{"model": "sound classifier", "spec_augment": false, "win_length": 400, "targets": ["material", "action", "size"], "depths": [12], "widths": [384], "optimizer": "adamw", "lr": 0.0022, "beta2": 0.999, "eps": 1e-08, "steps": 7700}
Rows from block 9, named by matrix and row number. Rows with one number belong to one channel. Each number is 128 + 24 x the weight over its row's rms, rounded and kept within 0 to 255. All counts start at 0. After the name is the row's rms in percent of the matrix's.
# filt: filter width-3 conv, dilation 16 (model.blocks.9.filt.weight, 384x384x3), inputs 308-383, a 3 kernel for each
# gate: gate width-3 conv, dilation 16 (model.blocks.9.gate.weight, 384x384x3), inputs 308-383, a 3 kernel for each
filt.331 095 [185 120 147 151 146 162 103 122 132  96 124 158 123 134 129 131 106 124 139 137 141 136 158 148  85 146 126 108 119 137 105 148 109  96 158 140 113 115 124 124 167 146 125 130 166 130 132 114 148 156 148 161 142 175 108 106  96 144 118 124  74 148 124 103 171 141 164 106 118 142 139 121 117 143 114  78 163 109  92 149 139 104 139 109 104 116 120 103 148 136  92 136 114 110 129  98 138 136 136 120 153  99  81 149  72 121 133 123 132 107 143  92 162 123  99 119 132 150  92 123 154 150 132 130 168 134 175 137 161 139 154 148 124 136 137 131 123  95 120 130 156 113 121 125  90 157 154 107  94 155 151 116 169 149 137 127 113 122 141 154  82 118 128 135 131 111 137 105 137 132 124  89 129 110 156  94 129 130 125  82 153 106 136 102 101  68 140 139 142  81 153  73 124 149 109 172 135 146 136 112 170 159 140 175  83 110 127 110 101 121 128 142 116 107 135 116  94 131  86 143 100 161 147 143 147 145 172 121]
gate.331 102 [148 111 133 112 146 126  85 178  97 140 165  89 138 149  92 145 162 163 146  99 152 139 138 132 138 127 138 116 150 165 128 104 152 126 111 138 148  86 142 156 112 132 100 118 158 136 178 127 135 109 118 144  82 168 122 118 156 164 178 111 128 124 133 126 109 164 105 138 108 103 131 137 132 130 135 134 139 123 129 160  73 103 121 133 100 165 158 127 142 124 129 125  97 151 152 102 141  84 117 106 156 137 155 136 132 160 196  78 138 124 129 127 123 108 102 179 148  97 187 143 132  93 142 127 106 144 134 129 112 131 146 110 153 143 141 144 107 104  99 100 127 115 218 123  99 134 135 161 102 110 139  75 144 166 104  96 163 124  84 143 156 169 143 165 107 131 165 104 141 162 111 115 134 125 121 142 135 153 101 166 144 157 137 141 117 144 129 147 170 141 114 124 169 131 133 157 132 109 139 159 131 146 139 143 150 163 147 161 188 103 136  80 143 126 149 124 142 173 159 121 102 131 159 116 124 137 124 148]
filt.332 107 [119 119  92 127 125 138 114  94  75  90 120 147 124 116  87 113 147 107 143 136 108 144 143 160  88 149 154 129 136 158 176 149  89 120 130 189 163 140 113 158 106  99 129 132 151 119 142  92 149  88  74 127 116 104 122 154  71 145 117 116 112 159 141 118 170 142 127 124 116 124 107 130  95 116 158 125 135 131 135 132 123 136 156 102 155 127 104 114 108 100 125 124 108 156 167 105 125 149 124 124 143 109 109 139 155 131 131 123 132 117 158  95 133 141 137 134 152  77 122  95 150 160 131 109 118 154 162 110  95  99 138 171 125 121 105 142 114  98 131 147 140  73 205 137 106 132 113 112 122  89 134 113 163 156 126 109 140 141 150 122 142 110  97 120 160 110 140  96 127  98  88 119 142 121 136 102  93  99 128 141  96 134 119 138 145 101 126 144 122 141 129  76 135 135 126 134 160  82 141 136 113 128 122 112 131 156 153 140 122 122 148 131 120 130 139 141 119 119 132 176 118  96 145 111 112 110 133 122]
gate.332 108 [ 84 128 153 115 165 128 145 101 100 104 129 177 108 109 109 185 121 116 138 118 120 102 147 146 122 124 142 132 119 141  98 134 159 137 108 198 194 111  84 111 108 136 124 127 165  96 113 123 164 110  81 119 128 155 154 107 167 116 124 128 133  86 165 133 113 201 134 133 107 107 149 107 142 139 150 140 106 167 164 143 110 116 137 108 144 113 108 133 131  99 133 134  90 116  76 123 117 124 143 119 126 161 142  93 177 113 114 123 127 129 142 112 136 139 113 143 130 134 142 121 145 154 136 109 130 134 124 128  92  81 142 152 133 144 146 139  97  87 100 152 153 131 114 198 137  72 173 134 113 106 134 144 121 200 113  51  93 128 127 126 116 119 162 133  87  84 116 136 126  94 130  89 109 150 124 132  83 122 102 142 109 129 133 148 108  58 138  96 153 123 115 125 134 125 157 155 136  87 139 122 118 136 145 151 151  98 127 124 109 134 141 137 180 135  97 155 133 103 128 173 135  83 136 146 147 125 145 146]
filt.333 092 [117 151 126 118 158 127  85 111 137  87 134 119 109 137 138 157 111 142 128 160 123 150 130 126 125 157 122 143 140 126 166 138 147 102 135 118 145  88 171 137 146  97 150 145  77 102 106 155 158 143  86 132 173  86 129 137 157 174 128  93 109  99 167 110 179 157 119 137 160 132 148 128 179 122 114 112 110 152  98 129  95 136 135 133 147 111 129 147 127 129  92 124 145 141 121 159 111 148 114 119 117 171  55 107 184 127 165 136 134 153  97 118 134 126 117 126 157  91 116 154 126 152 145 127 142 119 135 132  95 102 158 105 128 133 112 120  96 142 146 152 139  69 118 154  89 122 130 154 127  74 189 118  98 106  90 129 109 127 105 155  98 141 121 104 119  94 130 162 107 112 122 108 110 147 134 144 106  97 114 168 131 144 107 148  93 179 103 130 130 137 102 169 103 129 131 178 111 125 110 126 122 128 135  89 141 117 134 130 129 121 117 143 128 131 110 144  77  91 170 168  91 128 151 111 104 143 152 120]
gate.333 090 [122 111 160 126 120 104  88 129 124 139 164 150 102 148 117 141 119 147 109 145 148 134  85 126 138 105 140 170 143 136 153  89 132 198 119 146 112 145 124 111 151 162 141  89 146 107 134 141  71 141 109 136 103 132 124 151 167  94 130 119 187 125 145 160 138 183  90 124 110 134 113 130 126 141 125 145 142 158  55 183 133 161 126 107 132 144 107 137 131 100 114 137 124 100 162 137  94 147 129 142 112 140 169 135 152 120 174 137 124 157 128 113 123 106 166 125  98  88 155 162 153  68 125 107  96 126  56 155 140 135 114 126 141 123 131  69 151 130 154  87 105 153 170 155 157 146 130  95 131 138 155 125 144  54 144 110 126 141  99 148 133 133 140 121  89 120 140 135 124 163 137 116 145 143  93 145 128 151 128 145 164  92 141 139 145 141 139 131 143 144 129  84 124 149 147 126  90 106 110 158 155 122 127 150 183 120 114 158 145  87 133 136 172 160 138 107 140 143 118 119 136  97 112 114 161 130  75 137]
filt.334 093 [177 110  79 170 139 129 108 126 172 160 170 143 165 147 139 125 121 133 115 103 125 146 132 119 128 149 143 154 105 128 131 156 153 150  96 117  78 107 115 135 120 127 121 137 140 130 144 132 121 136 154 131 118 141 115 115 128 156 131 123 139 134 147 168 107 141 118 145 137  88 144 151 128 122 113 158 126 127 123 148 161  82 167 178 102 105 112 119 129 149 101 166 176 136 140 113 123 134 125 124 151 149 107 134 128 153 150 147 150  93 100 128 154 150 111 119 126 103  91 127 172 142 123 115 129 108 151 134 160 182 147 124 144 117 136 119 129 123 138 156 142 137 137 158 132 152 170 122  86 123 120 132 107 140  79 111 127 130 123 135 146 118  96 141 126 149 176 151 115 141 157 142 154 116 111 113 138 124 131 137 116 168 169  89 150 126 149 100 129 119 168 115 185 120 131 128 180 141 144 145 157 171 114 144 158 104 105 123 169 165 130 107 111 148 126 136 139 122 139 130 125 133 125 145 132 133 142 152]
gate.334 093 [113 117  96 108 143 168 116 179 136  92 157 164  87 130 126 100 130 150 142 151 142 110 102 139  71 130 162 138  96 133 129 130 140 122 142 138 147 144 122 108 140 179 127 153 147 154 156 117 161 137 209 130 132 161  66 144 143 122 104 154 116 124 137 126 153 127 155 111 112  94 140 125 155 131 175 134 129 155 139 155 150 105 155 174 182 109 101 133 139 173 116 158 127 154 124 136 107 156 174 114 146 124 120 134 103 107 154 147 160 115 146  87 139 136 172 117  90  91 137  90 127 105  97 128 114 151 113 142 180 100 134 115 130 167 179 154 136  95 150 100  79 128 168 134 142 165 185 122 206 133 132  99 110 199 127 115 133 133 133 117 115  80 115 114 120 148 135 102 114 164 200 106 113 101 155 116 135 115 159 118  68 127 125 122 122 107 149 128 139 124  91  94 161 163 146 141 122 185 131 139 143 118 161 176 162 135 115 111 147 130 136 146 142 141 115 125 138 139 105 139 115 132 119 151 173 101 103 152]
filt.335 103 [ 87 147  79 140 115 156  85  89  84 131 115 104 126 154 107 155 134 157 147 135 153 115  79 136 101  89 124 164 122 145 151 152 117  84  88 120 118 121 157 155 127 157 128 122 141 116 118  87 142 164 163 138 115 169 158 133 101 149 156 127 115  98 109 139 101 126 115 142 142 116 159 141 126  99 151 132  90 110 130 131  96  84 144  82 150 129 125 122 104 125 106 118 125 176 134 115 145 134 141 117 113 115  98  93 106 134 139 125 127 124 119 104 116 124 136 117 141  85 115  83 159 113 187 102 137 181 134 146 133  75  96 110 149 121 140 129 139  90 120 125 155 144  75 145 140 118 113 131 130 115 134 121 151 112 122 123 124 120 109 135 157 128 122  98 133 164 113 109 128 156  98 120 131  88 113 153  96 147 158  99 131 142 115 116 160 136 107 105 114 126 160  82 145 119 123 182 130 189 139 146 107 129 132 110 148 110 132 117 122 129 127 130 141 121  81 145  98 130  86 153 128 128 170 126 137 107 116 135]
gate.335 103 [135 151 125 142 115 164 161 126  89 113 125 143 123  95 115 131 121 114 138 118 110 137 167 173  79 164 144 109 118 152 140 131 100 141 203 155 161 159  89 135 152 151 138 151 151 125 145  99 193 132 127 137 134 125 113 153  86 129 117 128 148 171 133 121 141 111 132 110  93 108 120 144 148 116 149 141 185 156 137 106 118 150 133 113 138 152 123 163 135 135 118 123 122 147 186 144  83 136 142 136 153 116 123 159 106 106 130 123 134 125 140  78 122 136 113 110 123  91 100  93 146 107 136 143 177 203 161 151 137 131 127 138 164 118 137 148 125  77 102 114 128  62 112 125 145 134 123 165 123  52 121 156 147 177 136  98 136 152 164  80  85  70 115 127 134  87 133 126 157 158 137  67 129  99 143 112 134  76 119 120  98 115 139 139 134 105 133 154 154 127 137 146 147 125 104 152 103  89 135 114 113 138 112 130 124 138 125 104 111 107 156 130 113 136 134 132 112 136 109 178 132  95 136 134 128 121 149 138]
filt.336 082 [101  89 122  84 114 105 167 109 104  89  94 133 156 125 150 177 127 158 144 153  92  97 117 152 121 124 165 149 133 123 141 127 152  99 105 143 150 161  63 136 150 119 107 121 164 147 131 138 143 181 115 102 154 128 125 131 119 111 125 161 124 132  73 138 129 109 109 129 163 101  96 146  91 119 126 113 140  84 168 110 121  94 115 134 129 137 101 108 135  97 151 122 127 143 128 121 157 156 138 125 125 116 117 116 120 116 128 168  90 120 152 134 121 144 134 124 121  76 115  71 155 112 126  95 149  95 145 140 130  92  97 152 100 136 107 190 163 123 129 125 127 104 113 137 113 161  81  95 121 166 119 114 135 174 151  75  69 119 129 176 156 161 153 125 130 130 118 127 135 133 140 107 106 151 129 105 124 103 117 146 102  96 214 163 151 121 108 135 100 122 119  90 125 156  99 115 150 133 127 118 143  75  87 137 127 128 112 110 112 187 146 147  79 128 141  97 142 117 117 180 160  80 122 113 130 111  97 147]
gate.336 093 [155 128 120 145 104 123 132 187 148 141 134 143 116 118 114  97  99 142  99 138 138 139 110 148 124 114 171 135  88 131 103  76 133 125 135 141 113 135  82 105 102 131  98 121 145 121 102 138 143 127 116 109 139 117  85 145 137 136  90 127 105 153 143 114  80 141 130 147 128 128 150 128 141 135 127 109 110 158 165 118 131 134 122 114 127 177 133 167 143 124 156 135 121  54 104 129  71 113 138 108 107 159  99 124 128 109  87 119 127 157 124 144 112 117 145 132 116 130 199 143 111  80 104 142 161 132 119  93 104 150 129 111 130 104 124  60 113 125 128 123 131 108  80 147  95 127 151 132 140 171 150 151 114  95 135  89 128 152 105 125  84 110 115 163 107 126 115 130  97 116 131 102 116 159 153 168 136  57 109 134 126 129 139 118 129  88 116 121 163  74 148 128  94  85 122 156 117  90 107 113 107 144 118 125 121 111 108 151 138 128  99 117 139 139 131 145 104 130 139 127 147 116 137 112 137 123 133 149]
filt.337 113 [169 114 210 138 122 135 109 131 125 111 135 143 117 106 170 165 140 105 160 119  85 173 116 125 156 124  86  82 100 163 121 131 151 132 108 128  95 141 116 126 130 152 158 110 102 120 124 198 153 135 104 174 102 110  96 144 124 178 132 158 108 116 127 149 107 149 124 128  94 114 131 108 171 149  75 144 119 147 133 102 145 129 152  95  92 134 110 119 124 128  99 120 125 143 128 156 144 122 105 107 115 134 102 121 156 127 118 149 162 126  79 113 119 158  97 124 118 123 112 175 144 109 171 140 125 122 143 107 174 133 120 160 146 123 155 121 114 165 128 100 116 137 136 110 133 100 106 175 150 117 145 108 102 127 105 153 108 136 133 120 127 163 134  96 101 105 127 160 141 124 147  81 142 180 123 129 132 108 138 135 137 129 109  82 153 144 133 131 158 103 138 177 149 116 175 155 173  25 128 124 174 174 111 136 122 127 136 139 128 115 141 111 149 116 133 123  94 138 214 163 121 114 163 128 149 171 121 116]
gate.337 112 [ 93 107 122 140 101 139  88 152  63 125 156 170  92 100 145 140 112  99 124 105  89 145 134 144 137 146  96  91 122 149 151 102 149 106 121 140 136 137 110 119  95 120 149 132 111 127 126 199 143 133 116 116 101 132 102 135 124 128 121 115 105 130 132 102  81 126 145 161 127 154 132 136 141 135  87  97 102 133 119 133 135 205 155  82 108 154 130 146 119 148 143 148 142 107 108 143 142 148 129 127 131 160  97 115  97 138 127 157 156 143 128 108 110 140 119 132 211  94  93  90 110  56 104 136 129 142 126  96 152 125 121 130 119  80 129  72 107 130 147 128 133 120 119 143 144 138 114 122 112 139 162 150 115  74  95  81 139 118 116 115  75 149  83 144  68 134 122 169 124 147 174 109 116 163 119 151 138 145 115 102 141 138 108 133 137 120 122 110 113 100 103 113  86  69 147 191 120 102 123  96 153 114  81 118 123 109  92 135 150 157  97  71 130 108 159 135  71  95  95 126 142 113 135 113 118 122 120  66]
filt.338 084 [155 172 138  93 123 127 130 154 152 145 147 137 129 119 102  94 164 144 116 142 178 121 127 121 119 136 165 118 103 108 108 183 130 125 130 150 120 123  96 106 138 154  75 159 161 158 116 112  96 142 132 117 121 144 130 176 154 128 128 125 152 131 134 134 119 115 101 166 111  82 125 135  97  87 143 131 129 160 140 144 130 136 126 103 157 132 120 134  86 157 138 126 117 109 116 121  80 155 133  91 152 133 117 127 117 127 111 120 130 120 147 132 113 149 115 124  99 191 126 148  88 146 149 107  84 107  76 114 123 142 155 123 143 103 161 128 130 113 146 171 116 127 136 168 119 135 170 131 126 105  81 130 121 123 117 126 134 160  98 145 158 112 116 109 155 150 174 112  77  99 123 164 173 135 147 145 131  93 142 127 121 152 146 127 124  90 129 138 149 175 133 134 164 126 163  90 189 120 140 166 123 144 108 180 135 138 142 112 151 133 128 126 197 141 136 132 170 125 128 123 102 132  98 131 169 131 126 151]
gate.338 089 [116 106 133  72 136 135 137 132 128 139 178 134 110 123  77 182 136 116 158 133 121 103 104 160 147 111 127 111 105 168 135 149  96 129 124 169 152  86 121 132 145 101 148 131 146 127 138 135 147 155 120 146 157 145 193 143 152 131 125 100 155 115 160 135 134 185 142 110 113  95 119 111 128 112 157 135 123 166 123 129 102 126 132  51 142 121 181 111 140 102 115 110  87 107 135 145 154 170 117 161 130 140 102 138 140 112 155  86 127 151 124 109 115 119 135 127 135 143  98 138  84 104 150  99 120 139 114 123  74 113 136 145 109 175 132 152 114 124 136  95 142 173 167 165 159 150 109 182 154 106 154 119 121 134 111 134  85 119  85 151 131 106  99  97 113 113 122 114 146 158  97 124 118 119 147 125 132 151 128  95 122 132 121 135 111  96 149 124 155  98 124 133 154 160 162 150 127  98 123 134 106 100 178 114 138 138 151 122 117  92 151 156 145 159 127 180 138 129 135 145 114 141 105 144 100 119 117 127]
filt.339 100 [110 101 176 141 104 140 165 135 156 102 141 148 148 141 155 145 128 136 162 117 118  86 124 144  98 137 103 134 117 190 132 136 135  73 134 103 157 137 102 182 148 144 115 130 105 142 181 121 181 136 154 137 148 135  92 146 116 136 116 149  85 129 132 114 125 118 108 126 125  97 129 120 111 109 145 101 118 147 182 134 145  69 157 126  96 126 125 114 152 151  96 174 133  73 127 141 117 132 115  88 142 159  94 111 135 133 136 129 130 112 110 127 146 141 100 120 136 128 111 116 157 111 136 113 138 126 176 157 140  97 111 142 167 155 146 180 137 102  90 129 127 102 142 119 123 161 133 173 170  65 136 124  99 191 121 127  41 110 165 168 125 135 129  99 145  70 134 153 128 152 140 130 112 116 121 119 128  68 105 156  82 130 158 111 138 128 109 122 155  97 128 104 178 124 159 131 140 147 131 150 127 132 122 175  97 110 126 119 174 136 182 128 118  95 110 143 120 128 149 190 131 141 173 148 172 101 128 120]
gate.339 093 [ 82 188 169 136 138 158 115  80  89 118 127 137 106 131 132 117 176 115  94 146  94 134 143 166 139 132 127 131 108 105 123 143 129 105 150 156 130 112 138 140 137 171 127 148 129  83 136 138 151 171 155  81 145 164 111 138  82 141 120 144 120 136 128  71 156 139 103 135  91 122 128 127 116 118 124 124 152 157 164 119 111 182 116 144 118  65  72 154 132 157 138 121 137 108 112 144 132 189 131  95 138 113 106  94 122 111 105 158 127 119 143 137 122 154 101  66  88 115 148 120 109 154 165 102 137 154 115 125 160 109 159 170 133 145 170  89 107  83 114 160 100  73 111 115 110 156  98  81  97 133 122 151 162 100 124 115 145 122 109 109 130 135 169  82  88  82 120 114 139 127 163 123 150 113 132 146 110 116 140  99 169 147 122 119  93 136 127 160 120 165 116  86  95 145 148 131 154 137 122 153 163 150 147 174 139 101 139 115  70 107 103 176 172 138  99  95 138  98 110 136 130 124 167 169 189 132 144 130]
filt.340 086 [152  73 102 119 103 131 109 117 101 143 159 124 140 143 114 143 131 126 112  92 132 111 108 125 143 159  95  92 129 150 167 156 145 113 142 122  95 133 127 141  96 143 145 107 123 104 123 140 110 103 113 143  79 128 171 120  90 149 117 119 121 149 132 114  90 126 166 120  87 146 130 115 144 164  82 110 143 130 104 175 129 177 220 114 107 118 136 111 145 126 130 187 120 106 109 130 158 112 107 139 158 128  95 182 129 141 150 133 133 119 135 107 148 140 121 135 140 105  78 121 117 104 149 112  92 113 138  76 123 176 127 104 118 123 115 102  63 164 144 133 119 129 100 123 124 123 112 157  92 104 149 153 124  68  77 129 152 122 106 158 149 165 105 149 112 143 128 133 135 145 126 159 156 134 136 121 108 182 149  94 177 177 114 127 155 148  93  89 113 128 165 116  85 100 148 149 132 125 137 118 137 125  89 142 111 134 141 149 171 119 118  92 144 101 146 142  99 154 168  58 118 162 120 130 128 134 142 100]
gate.340 093 [123 173 141 115 127 151 153 116 149 124 109  94 122  98 115 111 113 155 148 132 114 124 151 137 103 153 180 114 169 108 111 103 137 117 149 170 141 122 123  78 131 147 113 153 169 130 140  88 138 104 145 123 137 123 124 127 158 100 141 126 129 139 125 108 147 129 167 101 140 138 130 156 120 141 110 106 151 124 140 115  90 104  89 177 155 138 114 125 120 131 125  97 126 109 107  94 136 109 142 133 125 128 132 134 104 112 114 116 106 157 129  93 152 122 161 130  80 126 168 161 111 136 154 134 157 136 107 122 127 124 145 133 100 141 125 140 135  31 157 112 163  96 134 101 106 116 108 163 109  96 108 159 141 148 120 102 167 114 126 115 152 118 132 123 134 141  94  88  89 122 100 153 137 130 158 115 114 113 100 131 110 146 198 122 106  98 135 168 143 140 102  97 111 131  84 120  81 139 100 134 106  77 149 135 122 138 116 145 127  89 112 154 122 141 132 123 118 139  82 129 111 123  95 158 165 125 144 198]
filt.341 107 [104 144  82 127 113 119 143  85 125 128 135  98 110 127  64 159 144 153 131 126 148  98 132 136 106 115 150 148 135  80 124 136 105 100 119 120 142 134 133 117 114  98 108 133 158  96 100  86 154 141 141 135 144 107 158  96 117 133 160 103 112 117 125 123 127  77 140 138 151 130 124 151 144 141 177 125 132 102 112 125 119 164 121 149 160 111 141 117  90  93 128 128 125 124 134  78 119 152 126 118 120 123 118 111 116 122 145  95 140 149 172  96 123 114 162 120  98 149 106 101 121 129  89 125 138 145 107 109  83 136 127 126 121 115  79 113 113 110 124 144 131 168 115  90 127 100 110 119 106 153 110 167 193 122 155 113 132 155  99 130 166  83 102 105 143 126 122  74 109 125  94 127 137  91 140 115 121 127 148  98 124 101 118 153 122 134 102 113  85 111 106 108 101 116  54 142 143 171 126 122  90 123 122  99 134 108  84 122 111  81  99 128 128 134 106 102 108 105  59 121 119 141 115 113 113 102 105 144]
gate.341 108 [114 147 138 114 124 156 136 118 119 170 121 160 131 122 107  82 117 114  71 125  98 111 130 160 123 120 125 102 130 148 162 121 160 142 141 130 115 135  80 106 136 123 114 113 119 156 119 151 107  99 126 127 136 124 135 106 117  72 127 145 165 135 130 107 131 122 119 120 117 154 118 139 103 131 138 122 126 136 119  82 126 213 120 149 133 121 141 178 131 147 216 109 125  88 131 171  98 105 131 160 131 176 159 130 156 115 118 164  93 140 113 135 123 122 153 125 189 137 161 101  44 143 139 128 139 106  96  96 123 157 138 177 105 137 150  77 124 125 137 148 107 118 124 138 128 126  95  77 127 162  92 109 110  73 143  68 188 114 163  93 140 132 135 108 119 157 119 167 153 105 135 148 129 156 141 113 123 155 114 164 150 126 154 172 121 133 135 148 131 160 127 144  92 142 108 107 126 117 126 102 138 126 155 125 119 141 142 147 111 186  86 133  72 127 164 158 181 144 140  55 117  84 122 130 132 131 139 122]
filt.342 111 [ 94 123 155 172 147 132 101 169 107 100 154 153 125 153 104 108 109 137 148 105 134 138 131 143 130 121 123 137  99 132 109 108 136 129 102 150 151 133 108 151 102 144 125 113 156 146 166  72 154 145 136 150 112 123 145 143 141 127 121 148 109 117 165 113  94 111 112 150 122 132 146 109 152 120 145 127 103 137  77 130 103  95 177 121 160 133 133 122 179 128 102 159  79 160 142 130 158 137 129  96 132 124  88 122 132 126 158 124 135 115 135 125 119 114 123 135 112 135 166 150 129  94 113 162  96 150 172 139 102 123 138 155 128 130 147 163  93  82 130 117 116 113 156 150 113 132 167 178 127  74 108  96  94 151 111  94 119 162 169  94  93 119 132 145 154 113 148 119 140 161 126  91  90 142 145 156 117 100 145 137 125 164 141 142 140  90 121 125 184 114 123 157 135 102 143 120 162 121 142 170 117 136 149 178 108 113 146  82 164 115 123  98 133  97 117 182 104 140 137 169 141  89 107 140 136 118 129 159]
gate.342 105 [176 123 119 146 145 172 107 109 115 104 152 136 173 135 129 191 123 102 103  97  89 172 155 157 117 130 131 173 151 142 181 144 120 111 121 150 149  98  82 157 120  99 135 143 144 132 126 145 128 158 157 120 123 109 142  69  69 198 137 131 109 126 121 139 128 110 140 110  94 129 119 136 147 138 118 136 126 146 130 155 150 135 132 139 102 122 100 117 132 145  99 128 137 190 129 113 109 132 131 136 140 128 137  99 132 175 128 130 137 111 134 123 151 137 117 144 146 113  73  61 199 140 136 116 123 148 171 147 137 186 150 157 133 133 134 146  86  98 118 122 104  80 122 100  53 155 120 167  68  93 137 118 134 142  87  93 144 131 118 211 135 114 128 137 120 118 131 123 146 145 138 127 112 133 118 125 127 113  84 108 131 168 143 168  82 108 124 140 132  96  89 125 134 119 116 158 135 116 144 133 124 155 147 129 157 143 135 149 147 145 116 108  99 112 148 131 135 118 124 146 149 115 156 147 142 135 116 103]
filt.343 092 [ 98 126 153 116 160 149 131 122 114 119 129 116 129 133 138 132 138 175 119 134 150 113  89 144 113 117 179 114  95 131 120  86 142  96  99 147 134 151 100 117 169 172 133 107 135 132 111 148 142 117 121 133 140 158 148 134 150 136 146 137  93  76 152 112 119 168 145 131  67 139 161 124 140 123 135 132  83 184 166 114 142 107 137 124 142 104  71  93 121 148 135 117 124 142  95 119 122 133 144 153 101 148 135 108 170 135 163 141 132 138 118 113 116 167 156  90  98 146 178 157 102 111 144 133 134 119 131 140 115 123 130 127 113 149 157 142 140 129 121  74  98 138 159 182 121 136 125 120 153 114 107 114 129 136 146 132 123 121  75 131 121 161 146  66  99 147  85  77 143 164 146 104  80 175 171 125  85 133 151 141 131 116 134 107 128  92 113 128 158 158 107 137 103 118 150 115 117 112 136 133 112 133 166 135 105 118 123 130 135 114 103 122 183 132  77 119 118 135 144 112 118 100 117 158 165 116 126 150]
gate.343 092 [115 135 147 120 165 160 128 101 113 131 112 124  86  81  86 135 166 163 117 128 173 110 169 145 166 144 131 149 139 127  83 158 117 113 132 157 122 111 122 106  89 137 157 139 162 123 150  95 161 139 173 134 109 157 144 120 126 103 139 165 108 147 146 160 148 175 118 145 131 156 120 119 120 176 220 106 157 162 113 106 121 124 158 130 146 122 151 113 135 126 137 124 105 132 142 158 157 160 143 116 175 121 128 129 148 114 114 104 126 115 173 139 101  91 136 118  93 150 102  93 103 143 127 124 164 153 108  92 103 100 164 130 118 132 136 129  91 118 136 163 124 143 148 121 142 141 169 129 115 132 125 121 166 104  90 134 113 155 113 119 129 112 130  98  97 135 147  93 127  98 126  87 144 115 149 108 107 136 156 142 166 113  99 126 128 101 135 171 162  87 145 148  92 129 147 113 147 146 146  95 125 139  93 141 106 150 158 117  74  92  85 106 170 102 142 148 149 125 106 130  64 140 124 117 152 157 172 135]
filt.344 094 [171 128 112 108  91 123 118 150 162 125 131 164 148 124 144 138  83  92 138 125 138  93  97 131  84  93 126 160 101 111 168  92 125 107 116 140 131 126  94 167 114 137 135 130 146 110 105 171 136 128 146 174 168 151 146 139 129 159  92 105 122 106 148 138 151 146 123 124 129 118 137 130 129 133 119 105  86 151 122 127 178 131 150  97 145 152 132 120 135 153  93 142 165 146 117 111  88 116 171 121  97 129 127 118 136 161 117 127 159 131 122  98 120 146 144 170 127 122 119  98 128  79  95  82 116 101 128 111 133 130  91 122 137 120 142 128 119 124 110 131 141 123 159 116 111 110 163 138 148 136 144 128 123 155 126 120 131 148 174 185 105  96 102 146 145 108 109 156 139 115 140 119  73 163 114 158 167 122 125 137 109 132 122 127 121  78 147 108 158 115 105 120 160 114 160 116  95  83 124 130 150 156 127 134 148 125 108 143 147 148 145 116 151 138 102 134 123 111 123 155 150 102 123  84 142  93  96 107]
gate.344 098 [121 116  86 172 110 147 163 122 114 134 112 103  78 111 126  96 168 131 154 134 144 149 118 158 107 115 152 129 119 100  95 105 125 149 120 173 108 138  91 107 127 127 143 131 169 121 131 133 167 134 176 156 116 125  85 135  81 101 143 119 158 115 129 158 109 123 129 136 119 124 129 135 145 113 143 165 103 136 127 126 134 128 153 111 192 121 112 129 124 175  87 128 118 170 131 119 155 142 159 129 124 150 153 154  93  88 137 138 146 139 133  79  94 142 163 118 152 110 118  79 115 100  90 180 133 149  99 118 142 135 133 123 131 129 139 134 140 107 148  99 125 157 146 122 175 123 161 142 160 144 130 133 119 127 146 109 159  95 106  50 150  86 134 111 161 141  95 102  93 148 173 119 110  94 145 120 146 114 159 108  86 139 151  98 152  55 171 113 170 143 109 109 132 109 133 102 148 106 112 115 130 115 122 139 164 127 114 112 150 115 120 108 131 166 135 125 121 121 118 141 116 121  86 111 157 102 110 154]
filt.345 114 [135 125  78 153 146 129 164 150 109 135 158 129 132 128 145 119 114 129  84 117 145 160 153 153 115 128 135 167 157 120 106 104 105 137 149 128  95 103  96  82 108  94 147 143 141 100 105 114 129 125 143 103 144 101  86  92  75 170 123 122 128 127 112 153 141 105 177 133 176 124 129 152 173 167 145 156 131 119 196 170 157 121 109 123 145 133 113 122 140 107 118 138 136 146 144 103  67 107 133 120 112 130 134 130  91 144 133 145 160 153 151 115 126 131 171 171 134 112 100  70 140 130 112 105 118 164 111 131 122 160 158 124 115 124 100  69  77  94 180 139 152 129 146 109 127 132 139 108 115 108 148 145 164 112 100  89 129 142 115 134 127 125 155 164 120 152 122 128 115 131 150 115 120 130 154 123 131 121  96 128 141 132 141 105 109 129 125 130 121 115  94  94 102  97  74 133 106 132 154 136 115 139 128 105 175 146 111 160 155 139  53 101  94 166 136 131 102 111  88 114 126 129  99 136 107 118 116 124]
gate.345 103 [167 143 112  96 108 117 125  96  85 114 110  89 124 121 108 172 144 170 140 118 150  99 106 130 137 139 155 133 145 113 132 125 139 126 114 117 141 140 158 149 123 107 146 103 119 113 128 111 104 105 134 155 104  94 188 164 160 170 125 152 104 100 125 156 144 127 125 125 133 132 127 135 118 111 147 117 108 128 121 118 100 114 117 172 141 148 147  95  86  96 113 125 131 135 104 124 146 125 167 110 103 119 125 132 143 129 121 105 159 144 140 115 139  97 115 147  99 171 126 138 120 123 110  75  64 160 141 101  97  94 116  97 111  85  87 158 128 118 108 142 131 140 165 119 104  69 112 133 100  84 124 144 142 150 152 141  92  78 113 149 136 104 132 110  87 114  98 116 149  97 114 121 146 134 140 127  97 147 122 138 142 121  96 121 155 158 132  91 102 147 147 179 126 111 108 108  94 131 161 127 106 171 114 100 141 135 114  99  80  78 146 132 149 116 127 119 155 141 120 140 139 118 115 108 111 136 130 150]